Weights of a small contrastive audio-text model.
Training: soap at rate 0.0021, 2700 steps.
Data: trained on notes from a synthesiser with random patches, 78125 training examples.
Rows from block 6 of the audio encoder of a small contrastive audio-text model, named by matrix and row number. Rows with one number belong to one neuron. Each number is 500 + 25 x the weight over its row's rms, rounded and kept within 0 to 999. All counts start at 0. Numbers have three digits each.
After each neuron's rows are labels from the 100 clips, of 14976, where the neuron reaches its largest size: "top examples" is what is common among them. Only what is clearly more common there than usual is listed. The data: notes from a synthesiser with random patches. In brackets: how many of the 100.
# gate: MLP gate (encoder.blocks.6.mlp.gate.weight, 416x160), inputs 80-159
# fc1: MLP up (encoder.blocks.6.mlp.fc1.weight, 416x160), inputs 80-159
# fc2: MLP down (encoder.blocks.6.mlp.fc2.weight, 160x416, transposed), outputs 80-159

gate.278:528521534463479506536494535500510489474516470520513503476487485466516469469508466528539475517543461505458508471533494503472522459542504511510498480545530509492494522471586545488488509534464518519458503499528532469520524491481476510490506526
fc1.278:473490481503506475518496478484510510487517455505482512506481485489485526522501538475472523491502523503531455488477485512463520498479528512492484489470471477466504498531475486491497483419551530480515492474423498477525493486531517472517500475
fc2.278:468488500488502519491499466453504532499499494526521523550474466473480501470475493465488483520506517493483514433491497503537532489540507510477486481491562483507503496472487505491510521508493546520524532503493472466502500526446466463484510456
top examples: bass register (63)

gate.218:489506496500515473505492519502505531531520509478504467509501494485522484499491491489526533505459461535430488547544537506510451507507517492487477508508510493537506521538485512472501469513477529482505513454493514522499486531480562505450506509
fc1.218:525550484523479495526480484500526505503502474473548562528484448575494472501523525482491520494484540508552514482508500506462520486485468516507499441517470469468489566554520466501523505498450448529484490500516515460480507471528472473482475478
fc2.218:483520477550474458444483493523513509476502496502529473527489511552527492517493459500511466503486509521492472468477527548513493525479487515512473490477507502536529494501559498474504535504513515501501503490504459497531435543531522488490524524
top examples: notch (40)

gate.18:492496512501468564462487505498533510459492533491514476488440519500526491503510479478470438475519512495485529549483540467469484472536478499449523504462497516529503548511471489528505517505505497527553499425490526496465479519481480498507543504
fc1.18:522518492510518477508522485500468498486464484499501518495557447477494494493521514484531554514484500498542494476542466544496495499488486534541505522534490490499494468493539496451510505445506501500458524535498436534545507514513529515499468520
fc2.18:499493523489471537488495526490522449448521499496507484508443511530519483535504484511531520545526516517496465523476545453484504513493507484507478496485519475513541478524500492491529439459444517505541511522486485486524506463563462484494530493
top examples: filter wobble (79); resonance (75)

gate.188:535517529474456466490494493499499485510531513529470483481477483483488494507478492480472469507502498485465498539522517497479500458488560496536503531551504470428496480452516534508465481492472463495503519516510486531477452491505531477438507522
fc1.188:511456538440481489489530524524461516491451437509476450493518549513495526481476523502493533489518486493510536473529519499535498515529487489509533523509517481496494541503488496479487502466498482495536502506487522498512455539542506490507506484
fc2.188:519491543521523516528541494474512493484464534512461507514459523496514496503520488496544482509528459507469482497489541479505460499545468473502520473472461520509496533537495449491504490456496481513524487478478454517545482497546516524497514522
top examples: pad (58); filter wobble (55); resonance (39)

gate.132:489483494486536501527468506561528466537515545466519488494504512468503508500517515496531452491518503524481500488486513510515505506508466510484509473459579490519543512514484477521482484513529505470506502448502515464417467508487541504494510524
fc1.132:488495501509557519519492526543536466522524511508540500516481534521474517491537509510522459491512487529476506491500495495516495485515463518497481509485545513519547503495483473529475517500542498493514507450505538476431482512466521516501492507
fc2.132:509494532491462485494492549464500506484472506537527502494460471509501507490506505520458486553511484484493500558486516498559496480497530496437517509451491515477443516500491485501497502463507481523538441502554479544527517496472472517522535489
top examples: notch (63); filter wobble (44)

gate.233:445499512497482480460470515497514532471481517480498508501491512517499517499543486532522521535493509494505496514473508506456490441543470534485501504476530518531508503489483502503519530480526475489495527490431476539473460488492548463501562453
fc1.233:472468505472483500489494511491515496460488526497505495510508511540487485444472539519495483504509479520520538541481523493477506472584489482452481488487498542505499515473489527505546503516523490513487482466482483520492477502479477521518553491
fc2.233:511504448452503462514505526457525512511501497497503518534509518459461493502487557470493533457491481547495467527520521491529507524491485490508534530508503511515498524471471550543498508542519497495488507520503519464517462508472529483484477496
top examples: filter wobble (77); resonance (45)

gate.90:544529506480466516507513458525549526482524500482474532538494485480531564500495472460523531503495551503465537502504525515524487463515532504537511468516486492528479506506495498563491500506497539497516548515500511529519496466524494460543457505
fc1.90:482454506510549504542509483486484473474498527500492488483499503526502484508464521518501519498475500491522509549506502474494520515477477494508514503501491472495499506480538480489472506487455477481516514491494470485520541538432518504512530497
fc2.90:507526519485509482546493502474477513491522505458501538462462505469494524488495510482473513495485510504498469482489504503533451452529511498503518510502514513512461500511531531486513569466492515479522560509498506469481480513517452530439496497
top examples: bass register (82); detuned saws (60)

gate.409:430491493517535468535467463541476504520534494436491521495512512520503503459503508477514547486488509493499529505515456481514485485431528500468499511524556493523515506458506507492512509562525483533489535478502477501506527497503505531450505488
fc1.409:441480441514498503500491480499511454511498474505513505544544524510555469495499519486564544485486494474507533495534528491463498508522481503495510489516533497490473509475515520498529478497485517513512516555513505531506529451497520502469443517
fc2.409:470494524522535508500495513504525495473486500502498479538487462527534503502485519490489450502484463488462524503478514530486528496490489491477500482509562509490499523440498527495457497490498487489508480505543498537514513465521476514533506529
top examples: echo (66); filter wobble (40)

gate.236:513488485512516495496490500445515479518516521515514503546521550522475457443474503489529500501493523443518494531532462488522489513536518523518528503554513494472497523485487483497496513512504511543522492464478466525539464499521494479518483551
fc1.236:500488488477543468497445466513457497493487465483492531483467534465489494491516492505518531464502516509501465508509495521509527457516512473531454544492541483505485494515530455496510512543509505516462520493497482495503501478499545501518502512
fc2.236:474476507455510485487518468515460465493541536518459487544521548482480540499523505522489484543521531529536497477482490549511530525522453490487476508497526511487524498497484511509493445524520497485501518471511491502462475449442509475500525517
top examples: swell (56); triangle (25)

gate.268:528532486536454487488486509502503502461501489508514515487507495501476510534535494508444480554525500513476512547473501489493495449523519530522491470510490464485529517503487471450476517548456487543518496496504500514458486486497536509535477513
fc1.268:521533510530469519481474507488515496473536514536518503531493512486439485514496497502506460477530525509510468524448505509526504475494549534496531499469517451481505489545462472508507502519510495512555545486498481494436489487522473538485519514
fc2.268:496535478498484481507515507504501532509464511489525431458486533541522512470477523488442509496483445491431513518489487505522493497493476504496503508431527508460515459533478484505484524503516524521554442450490513497476479500472484513491496484
top examples: filter wobble (75); resonance (46)

gate.177:472514456475491526486484549516503476542504493500486471499477449495484475507491512541510521519497529492523494512503458513482514451498492502540516538527505453515514476487488555498469476506438490534496494515529474485496515550546497473527498569
fc1.177:518483518515526491539490434477498548534476483467571508443495498480523507511500472459538479457474521531478453482476501526479506514493534502492506475496562520473493458492516507522579530452473503505516506518465465522537510524480496496516526517
fc2.177:453515521441479462460491497537511494454538530526489497518505499483500512483520541477514496500522456491570521516497467496500497485466465501538503494493496508509478534479484470519525469485498552499544502531542472477538525497508513456488498511
top examples: tremolo (68)

gate.26:471505479547499504554499528514510484566502588543518522515477510497490516501549508529454504497435528486477493529497502514499492511489495496496510523511487496458536496493510503495528519504478504487487505508475555494468476490472501522496493508
fc1.26:499510514496457543528523461488504492488485506462494483473479562519558515477491500490543491483523493521514506472499469531533520480501459465482463525470493512507481474503485511523480478503513499507507489476545482489480511473450499556496479493
fc2.26:506496551490523450524519507535514470485515513475501479567450527487500473510496499490486498502480514482461517453506525507505508474534503517550482456484483508456520497487513478508482506525485490508487538516492539522491460533463536532522523449
top examples: pitch class: A# (56); saw (32); detuned saws (27)

gate.206:469514465530477490469544539509508496523514509509485485534506515494498508493530485477499517522496503537497521517498525478481563513473458500477505481511508545489468495466465507504526519503536516471523497499475499504488590517483501486475497526
fc1.206:472529524503512543528471481486476498518481452475489502502452524531455519508534478524502493484540480478517472480500468496541475514470534497513489493540513504455539515517533508473479467460477482482477524498505503478504451504497478448483513521
fc2.206:561513482509502547474522502492507468511503492498538498524518473512500507507495482509509525542500522459479518509473474477514537510543475489496476487550498467489497479485515512494538493454480545489507489499489460455508467491458490537481540498
top examples: notch (67); filter closing (41)

gate.134:505551448518451530521483514489498487513499509481503519521539493479503516526519532486503511524483481500483460495479533506487456483527518482470502454484459523515510511491498493545474526539468511512491496495511510514503487496475523502495504483
fc1.134:523518484486556502523516519518490501547497491497501497486463468512546517495493544510486500519489479530491488508528520508547482509472542532541494513535481507503483520453501504481504486505484472506511548530492503497517472455497494533478487424
fc2.134:481500505525505525522468483502491542446460501526480494504522517471492478480548503521485509535473487517549484489539541501501515525504492527452492507524534467474540492488545465470490496514503528505471504498478488502488524458504466469498497541
top examples: notch (43); filter opening (43); resonance (37)

gate.396:543458517530499515508485485485485497511510542461492467502496503506464456487488498497498508498499499509470485492552510461488486438531453490529505512479497478511508447475525521482456468501523496472504538509475466506519494514509501473477518498
fc1.396:482500469518523513491513477508512493516509570449572518503496505530465506521504482505517457514517463482478555503483505532507489471509488503527500483455488473503482506475505476486505493505460485510465518475482516500523514502494488503521472522
fc2.396:473439487500543475490508520534485521479449470560504507507489511519519509494517510477475533484504511535502538481464499467504494463462511545519503525533471484487502471484496553548498501491520507459514513482495491495505487520541506512519493490
top examples: pad (68); filter wobble (58)

gate.138:459546478536531447479521516526504503512526506560516484505494463480543452538516525522505523514492472472491492487513498474493510482459509520527493477461483515510506478516512501498485489481476536511487489514469509484564515503500537459494525492
fc1.138:528487500532477478504499486489497495499475498463488509512505496517493514470531507482537476516514498516507519524511452487496497546495497510486478432507502546541516508499507495494479477516484488517475542480496529544450438449477507457472446519
fc2.138:542482543487510468510514518494510498501496507488465488476486456488490495513473565510497550532501474486457502487547487518508533508531516506516486509454468483474489491484535478498467466485523549496465482486539549499449495506502553508477517500
top examples: bass register (80); swell (60); filter: low-pass (44)

gate.178:483497522477485520471474519525523479523511464498468560504516473518470474448524524471522520477502444543455518482474526516538512518477454478482492508506507557508498478518522535514475497497514475472510492530507497455503491516526493514462489495
fc1.178:454504516489489522499527477499521553480499480501478530483490479496469514508497505498499493513512498520444525511505501497502513506460492524514500515490478518549489458480494519483470511510481478476482492450485531457499508527487479507481496459
fc2.178:498495510515480525494546486526526521545516482449485543472498474496490500506483452520500523479480466578477543535523514485511469504484510555446421500496492529501462446517452544478502527464502458501501526567522500478477527519480502470516510500
top examples: swell (73); vibrato (63); glide (60)

gate.393:502465470508499516478511497540544494526483504495480497486536502488560491475492523475521558516467512453508522492473502458461485506492499555528501517510463541452538444465461546503480519499453530490473457500506474512494505482477499490511469488
fc1.393:491482552486508478519525516474486549420537506500525449505467525531463521493476488482463463499514471543548480529496526520510494510528488449449501488491497481535508540536520496485551474501532489491501519495508500512503479486530533504515521523
fc2.393:530519449491484512520500499484500520523496474500465483492489490510486497503532486501526547523506508509545476542474474508511498466545503522540543472517497494469505512543443512507513499486540535505548508494457511483507452541487517521499493472
top examples: echo (85); pluck (66)

gate.339:498531455493500468494453480476521450526513524506469501495526528474503452514522525509501489482504458496484498512487465485425496512501500529527527495469497520518466539498451509495486532501546466534486499520477566523456451488520502504457512512
fc1.339:493493559601505460515504460500494506508523538531524517515484519523484478486500459515506484459526449498516490481505504509527498539517539516504515506530484489511519484507476515527486486525461494503531507483451534468557497526504501499500480472
fc2.339:517482477516521499509424493519492522465545496434528489481496484491490537503452522502486520548499494470476535513501543475533459504508510448527489504480489497485472546486506536477446531509527478510478502524490481498501506521497502510504458497
top examples: pad (56); harmonic FM (33)

gate.392:474518492513502467509468512484506491472499452489521532488536476499481460485483498504473487498526509501496524495498485513466480508534572512483520456486463495511467510522498476491480532521521442533481500489513449499521507490462479457511509466
fc1.392:482500500483477548512495542521489497533541497494482519554472519527504504497518483450508530533496509498545452497505464462468516488506511488478559539453489522531525521498503454504504523476485513522470505488475533511471471483444555537495503525
fc2.392:503475446479467498504504449487477510487468467565482527496526508489508550480470511511493503464486518512507499511479472490489468557503564524486497466511510500542491488470509501466514500486491457509479489495507463508519531485488519476473478478
top examples: echo (50)

gate.401:535503488534525484515504486493465477522530489504518491507523533513515467465511531448482489487523504534509472507465509541476479525523474488521510489559474437490527457461505490497504529485494502485501517505481467493492479501504550515481521463
fc1.401:524529554501503532515498487465460491521516424465462469512520490475483490479525505489470490507457464483472475530479490495519478482487522465524496504510532526500499485502477486523480507488535519483537484503493498514460532496538482518469512524
fc2.401:512512550548513510489505490466539474509475535451478506465525521532483489465471513471508502513504528493505475530486503521519486497510426508502523496506533467478475530495486465529493474482483487512535480514515512515498507472463530490506419445
top examples: filter wobble (52)

gate.56:534509491501471480518487518521507518513529495504498441535516491511453465545506502490534498515456493474490507519509489502553537447521498506470486510467517522529525481485535530511509508457524461520495455481499495476517502495481507495464476486
fc1.56:550510448485516508506499557495485487500497469511475521503520506520513461520470479499543514518481493496488498495493474506532532488541508459483492499470529502538537518471495547483489492480512486540486505461487481501526477525458467500509469500
fc2.56:478534536477492524492466452504499503545497461528446536494498487526477519475501528505515509503487512505525501492541545464475476524461505488507517533540513508511550516522513527503514458456497508478487476510526500516473515492524499553504477502
top examples: tremolo (55); pad (51)

gate.82:481523543512508496515486434513492461474485495516564528522525551513472439512485501516495494477515505505511499534521504472505463511523514516481472503475540541508507522483520487505563511497518538462441506466500469484519482470545491492479491517
fc1.82:539516486519501514482489487499494476579504473508469501470448473474520472499498481503534498473469484540529522455528502492488508525492492497515519489503505497493498459508481525514526519501531444493548520537513508453507493538490540523514504526
fc2.82:512480535498501510492474493506447511448500496478488494498518473463460482498518487494488505481510479490509504515511492517498523463511490508507506523524497480464555519525507471495470493503489541563480526498470496514506470492539494469494479482
top examples: bass register (45)

gate.222:462527510521483499533485497505508490529532534518527499503520509523522487481491506463476512494491467474512488502491546516449546505548491460506526531548485526531495519450503507498550475495487527511462509502483468483499508521485431502489464526
fc1.222:481455502488507502465551539472525466471525535478448496516528539497499485496490493445539522514527436478491487489483496426467448490466531529474500522530524514517520484511462510498498497469531545514506511542498491541499508477536480493519509517
fc2.222:471467518545459500491476476532512518514483534537494514474543465511522496532492492463511501536487472479508495504506561526517483455496478446491489480463476487528504495514490480539498498462488495529484490478497461524512527526497535490562504536
top examples: echo (58)

gate.196:503485495453521489458483526461515551520513481494516509518510510470538478482535500448476531454510469519491527515551496504508540489511502483489536522486512493471481511529540510496476489467526488452501541522510518509493456533499520448482514489
fc1.196:486476476551476518508497497529487540462490514495536527489502574521514501540503458501480474500538485480470496455517486504513454468480500533536489445523556537486509500507496470516511500554529530516476513481524497500493501512527542490515462462
fc2.196:461494539548530497519511478506460479480486532527500476496504520534483471526477438493479504501497503521454493412510491546497499540507510534521524517518508453522527520505505497514513493513504497477510516475473475483547528495463485556520468471
top examples: pad (89); bass register (59)

gate.317:524459442499536475478518496529552464482496512529513501535489525494543554478512524498522495468520491498486451522513504489482471507485448538458452496472530539504563555481474491495503525470512501494491511559458529445502496483526510497490534543
fc1.317:512532502494507474532489509493525474490517549528518532494533493526464547492506479470526531532516489498469470466506467519514489525482438519470498490521532549506513532473527485458484510533497506486505516489452491483539495522471462497498506507
fc2.317:472493488507498512505514534475505507454475497522542507501541534499493512480455515482524509505465500508463516484487509530471564518537493527521509493527464500498528516522440479506512499472507454506486501524477501463503482490530552490456492503
top examples: vibrato (68)

gate.348:491494513495485498511523475492514492474539520498519493424482449512478475471449479513507530480527488506515482533552536474510496499486480539444504467479428500492471525534449492465479491542482490518445574491508471512461511488516511497507478498
fc1.348:466494482489512513510449511480497496492509473497458489535496521520465500507505531452523522507510491462496516510430481535478525516506528502503509516486530490546543498499506457486502521520476501501499482478531482515484535455466502515487540480
fc2.348:499490521525505455506543498511505509500541486520555473508475517492505496473483422486507483515466498535486479454525489489493482500479465531488504516492490478512473477437503539513555491474481490530538529551541500486498505490526442505493525465
top examples: vibrato (69); glide (53); square (29); triangle (27)

gate.342:534483512517481462508461504487464489516503449504494519522447514481533531500536487450467483495523464527504491514507513510526525491517461518512489571465488524487497513481473517527518472530540495486452502525508495478541489469486540504537536473
fc1.342:401529525520522509473500493511521495500510518514509472498550545499504532510456544513495496514479513509532515493494505517493478496509496502494512512519476531494487494480488513551535503528489500497519502509515482489498522521542524483481515485
fc2.342:490515520494501528536501477516541490471461461487571518477462457539528481482486491515538530527497559467493523503481510483502494498489490486482484516531513533488534520458534505509492511486523453494486478504461531498550483545473478516512479510
top examples: swell (63); noise (32)

gate.9:546473490535515530489530508501472514521455507512524508467486534494498491519464500500510510578484499477468503516478541511494513507510491504511469498487449496489491482513509486521482476474492448479499534517515494494508509499473509507463551472
fc1.9:521575498485503475465449546521501520501506539473479500531504510457471510462504515498516514480509534464529491452543482514506496499492495483469489514490515523535480533478509514485444493521506500507503462492475446530521498490517513523501498501
fc2.9:470506531523464526456525469499516560504497542515501485485501524511490538529460473474471471546555472462525468510520460489453483501501493513498498532493479500502519500517477501486505468546512483515475511504538514531477541505495492507476467500
top examples: notch (41); hard sync (30)

gate.107:493495498512477502512523500491501512503518525455495485519468492516519507487500468485468492456504509522464461486498507506486477482443492488473482448496500510507475512489478513470553514514547496477514462470496514487511496504477488489500520487
fc1.107:509481489524537509471497538483484508450543484489503475512506483475481496495493487479479511490471490530509456491438513537460489528476511508453529532530480543490500556518469464518558513515540489478471492500516483522542512480503507528492535496
fc2.107:471529525479521472513526507479470434525500484507529493512526520453496478504531541513463515459523561502501518461529538519520499497485520572519522502452506489466506479488513526504503464512546469513452509497494504504516484503495536508499509459
top examples: vibrato (53)

gate.140:513491467472514502529491472498475494513518509487507504503507507496528558488531453489509483445561476507464468522492524525584501539510513537507576478522511487509500530506495490498432448495500507533525498479485494512524516514474479512514495492
fc1.140:483477465521496512520497529531507544478465503502487524511491477536501507500507538465541481495448492512497536502445511505492513499510473514495493482465544527528515540495520526520527550511494504497495473488507489503502507505491472531494501534
fc2.140:532451531515469504510461509485505489512486499552493486504532479511489496504475503495499521518466458488454466493530529493505533472516492513462504487519513527478486487551504537567480481480524491510518482499509494516510492461496518511498495497
top examples: bass register (63)

gate.265:472472521467519488501467493468475497502528479540501527507490495463492513460471517483531482509483501478516465487513496454530580518490495533498494483487513464529498484467512548478441520521513454481483446507497453461484520520477498491477460503
fc1.265:528474487478496486501542468524503532492504525516534492500500517511461522474430498513448509496462524493530518514486490523501514483455464497493478438499548512544507520528495461523499536521487523452502491549496485462513494503491482504498560454
fc2.265:517488535529496503502543507530508480482532506454489467520487469543547487463492519453493526481510519489505493485534501519503504460518471441520482496474544540524463472486484463498475471502506509491499505516522496466530531484461516468503510480
top examples: bass register (50); hard sync (34)

gate.249:494518503518504525529492507493509521518486496500466599537451461468517460497451488481517464470490510480500488506494512561515553506499525477472460489503521526528507480520514454518509499542513492472500510548505531501468541487501496500506476473
fc1.249:503428530486469540515466489526520505496467516473487498512484497477504526497521498457524486529498494479491529513502482518476499487529543506496501496497525511460487505485474523502488535494468481500500500509443473523458496493537517481499498502
fc2.249:546533503537523508492523479475492503495539487477486518484500488469530475457484484530481503539477486488506508496489517485448510506490499486476452523515485531545458535490448501496517517543515511506440529484488534490499487524542449520484474497
top examples: swell (78); glide (61)

gate.86:464538462525553533458529501498549516491472494472530514451493482493513519524519461508515490472498532521493567470517495512480519509522531482487473466460493454510523497483523474504543481495575508449484522487502516475509529470498548493498535532
fc1.86:505471513468477494491499468487496489508496512495467478519522533478464515490528512461501523474523430452504428506514461459483495482508439531527542563514477500519503518522475528529468534503461485491502459487510466478436486490473480509505512495
fc2.86:548522538466506545478498542551490551516524545506496508490491440492490503493504493505494522494488511418509484503500484523443483515508481467488467507533492533492531458516510492513493510472506534442492525575497514500507513508518473459497519503
top examples: pad (51); triangle (37)

gate.304:487516499474446500489463496470528486493509505525490513507516529478474485526492470463452488485520490511497502522472544523512504482541512464521501491530537465517478476513515524475523509469479502543436435517515533486515495503510551464462501452
fc1.304:537487509465500503449500499505515478507508523511508504487473503463480494499505525501503527515502481546453580510495520540509520469499479517563549494448459466504487497538490533501518494499483476493474473511478514484514515492524529498480544499
fc2.304:498526439443529479490474509517492533454485477489499490444477495501486540515499498535481497505514514463546498524476502507475461488516493515522494526503518498533550529463511536495541506468505508492481492535495467497494533496548492535459495506
top examples: pitch class: A# (30)

gate.366:537537539466532519488475457487493495464465478515506521439499494504462486465491512511501482487510518486511496511547463537466522484527541489499477528531499482475460496504498492488475526470512506495485530465511499480538503539526545449513507504
fc1.366:433522491528496508493478519539543492486483517478493506497521472499557529508480495503492514517484508487529506498487513465504483513484492515492501514526535521521535495552452506524495518529500459488508463502517469488487508437472481545503529498
fc2.366:482547500505523490517515484479506443491525479554518510463476513513506525529512508505501498516535506456519457512454516509510515502536461502515479535514500479461483484530486540472439499455454495508510479534472479481463503476512511518508482509
top examples: swell (64)

gate.259:510464464497474499469490491460521469489505534456493503465519513490510480512495502483502514495533514501525472522507486468493524515486472541481530507499416571522503502523479488510473473511541576492518489460506494470499474491512505487498520515
fc1.259:507514482478542498537481517539477438531504482505508496499529520482462481426508483558499474493485508498502490510513474514493501507479538503527463510519537496491492466471506472497503501526474475460450540531508493481499547499497500479499477517
fc2.259:519505501490474513499494460453463489517465566473505547557506439522544516529481488455510495479507484504468504476520531505489497467501504517489446529546522490518501492505515525528516487470508509503465429530453524497524496506543512509518527504
top examples: notch (43); hard sync (34)

gate.328:480442477481526516506504495469507518495504530495483447476550512503528535569489479506504551497509515494497483471539532495540486489506531518503485497521518532497488505538491497495533506460462497489485488498464480520496489492541506535502433519
fc1.328:544501466509468472483475499516469452488478482537501526513485477514511469501522523462481513529474551540561511515511517479517517506513503496470480555495472465507543469520536530528521524501516512481518531491523507482509486547496507508551543494
fc2.328:508483490483535474538499509490468480543512523504513509490525507495491521508488559506470513510491517504512505485547486550536486524489470481525476477529533488468487488555489498518504504467496455511495484518446511521557480485509507539495480512
top examples: tremolo (88)

gate.324:547497479505481572482496520527479459460493508548484502528482484487523525459480486504451491496463481490491466539540496543513501485474534487480503524476557496484519496484483478515499465524475560488455509466488529483524538503506507506496457505
fc1.324:527480519520485562458497490484478532501503462478529496535520536487511515448566485481471525484482500478475494484543479501521527513518536485493505514436560476451529496512493464499504495529508504482463487468511504505501549495505537517549488483
fc2.324:507480496538494496492488504512437510511485488526505553506464538528505514494514510510519483502483548480462481496483526523507476524485496454451493471524471497515499494479507461512509485460509501581482503476462507481489528480484483493533473510
top examples: echo (67); inharmonic FM (27); oscillator: harmonic FM (26)

gate.403:523502494515452510515492516501525538452516518494546477486542491465528521490534541511456480498508500521526516511503501482469482432545499467543523512490489469521471492488483475498480503478526458524524469476509479482497511526464520475448527499
fc1.403:505515523501509548484515486511479498514484489510518534491471463521459465500512452490511538490497459476465526476515517512547501528508520512465461505533475538520522493465559486476498515521478513506481517530481500502512510494522466530512460449
fc2.403:506520514517421522509545492491495547498523502513529493483492459535485450453509521532496480514489545510492520507528517505458531502514487529499481503495528500483504510497503548491489477497505506466528465525514479504507511468460516494458482534
top examples: pitch class: A# (31); square (29)

gate.78:480497455511478515484480487480504497529472503504510524510485515499564547471501470509479502497509473493489510499489494486474482487473501542541431507527513509498530487480504492530479448525503512517504506528511512524461517508424479521523544499
fc1.78:504514500506510515471463503451482520500500479507459498444531505508509496488510468478475514463480470500488513468523555485450497496462516513549564527498530505449491486483511476518455514522503491509528472504487482499441512476481529465518476503
fc2.78:510477518503492522510526528505488489485525499477493499509498506529496491468512520534553482501484508502498497458506472529489527497442489487548490528442469473462500506478514519510555483519518526496444544485538476520537526483499480469487522490
top examples: echo (71); pluck (58)

gate.372:523497467503503501529536492457498479503472508503515489441478509483527473493470495520536462524520500483523535503506483516496481484502468520465451492482502519451481494500507498465500503503506522505506524506515492508503481467462512470473509505
fc1.372:472443476448525447515453562528445493491493518534511534553503514525466518496508522469525515513487513513475463502485458466508514515494541492512538508511516445550518489526524522533482484482518466491523467506481487490520484512506487517505502485
fc2.372:503531492526494508525530486491519502470437549488508491478490495508523507528543463502490521495524528468496468558451501496534492480484503519490537508461463514451490495480533483497494502452507531514524473513504520478462543495508482531535495452
top examples: filter wobble (65); low-pass (57)

gate.232:538523505490476492494471480480527518527530520536506514495490526515520422489509515499467474512498491435501506504467533499481506480466556467517501493465503523465475546502482454541541513486498495513546483512496491480526510442479482502484520505
fc1.232:497485516530464481497494476478490507516482497521537507453505487506491502479450536524497512482554478472485495493482496527466513468478511471456515487499494507480478513549505464515509543511471464470512508486471545498508513454454477505500498497
fc2.232:486496510529490502473529460504517529473439503519536529477503467475465542514454485507485502477482508526491490496485498545469510518502520557489493489533495513476522513549535487445489473495507516529488475469458481462528485489496520449498491483
top examples: echo (90); pluck (84)

gate.130:483509561495471510484450491492529461490505500498563499504482459478529482507493522498539504527522498506471481500505494516448520519462495482506529506494486523485441503533492482473513544539513438493566546518526455515514494475516515503513518469
fc1.130:486543506459538474574485500534464479515511490442466465462515502524497510483471520505490498493522512499462507507519511497455517480501514470496503500518462481490508490500492497493488505458554519493459540516502487480530498523506477494455491514
fc2.130:557491537468502503497492495478531495547497535528492527539478498458552480517561522511450508516512520529494491472525471492508505520499472477509469500467521511517526526495472496534505506512437484488524531502503488490523503458510489441511519528
top examples: pad (65); harmonic FM (32)

gate.329:491541497510499543509449566475492501521496510499512531499504456502493505472508473487528496509495478497507492509556501516487488524493491527455464524488486573519520507510474513468498532524539460510495527546505479539514456523510483459509456512
fc1.329:543525513488491549492455535503510477505523453489493491517496495505478467492531526503487473496496450516476480490520470534526502511567474502515479499527516512536524500514515520453468534498476489508499520519515518496479492512505521514514440528
fc2.329:479502487469480490534558472531495463483467492478541519465491510551508478547504468481488505469496541491510497476475467525541444464487553490476511492512474516500527490523498474458498524486513498518474519485517513482517496507483487462499504475
top examples: vibrato (67)

gate.187:514497426494558543443467483502526489467490480511568504524454502474522506510513494502456489495477503498521501528472478497500493487487502522525521488518536536486502524545527512537513526542541475512496505469519509524497527504478497492536541482
fc1.187:481521500515501542494459542496496477486538533488486504513518487509498552461520507499481544485520509502506507523464529453492456468476506501466554489502486492529473502490493477480491527480532503497521431481507490518475505560511508487492502495
fc2.187:500454497473552494528503529510515491494473523478458502462506436499478536529480494531500547459486517491488506469469499510497514499509530484500531505552497541477475477448467467487452497506532500492555498536481480501498466462470512494502501492
top examples: notch (55); vibrato (51); harmonic FM (32)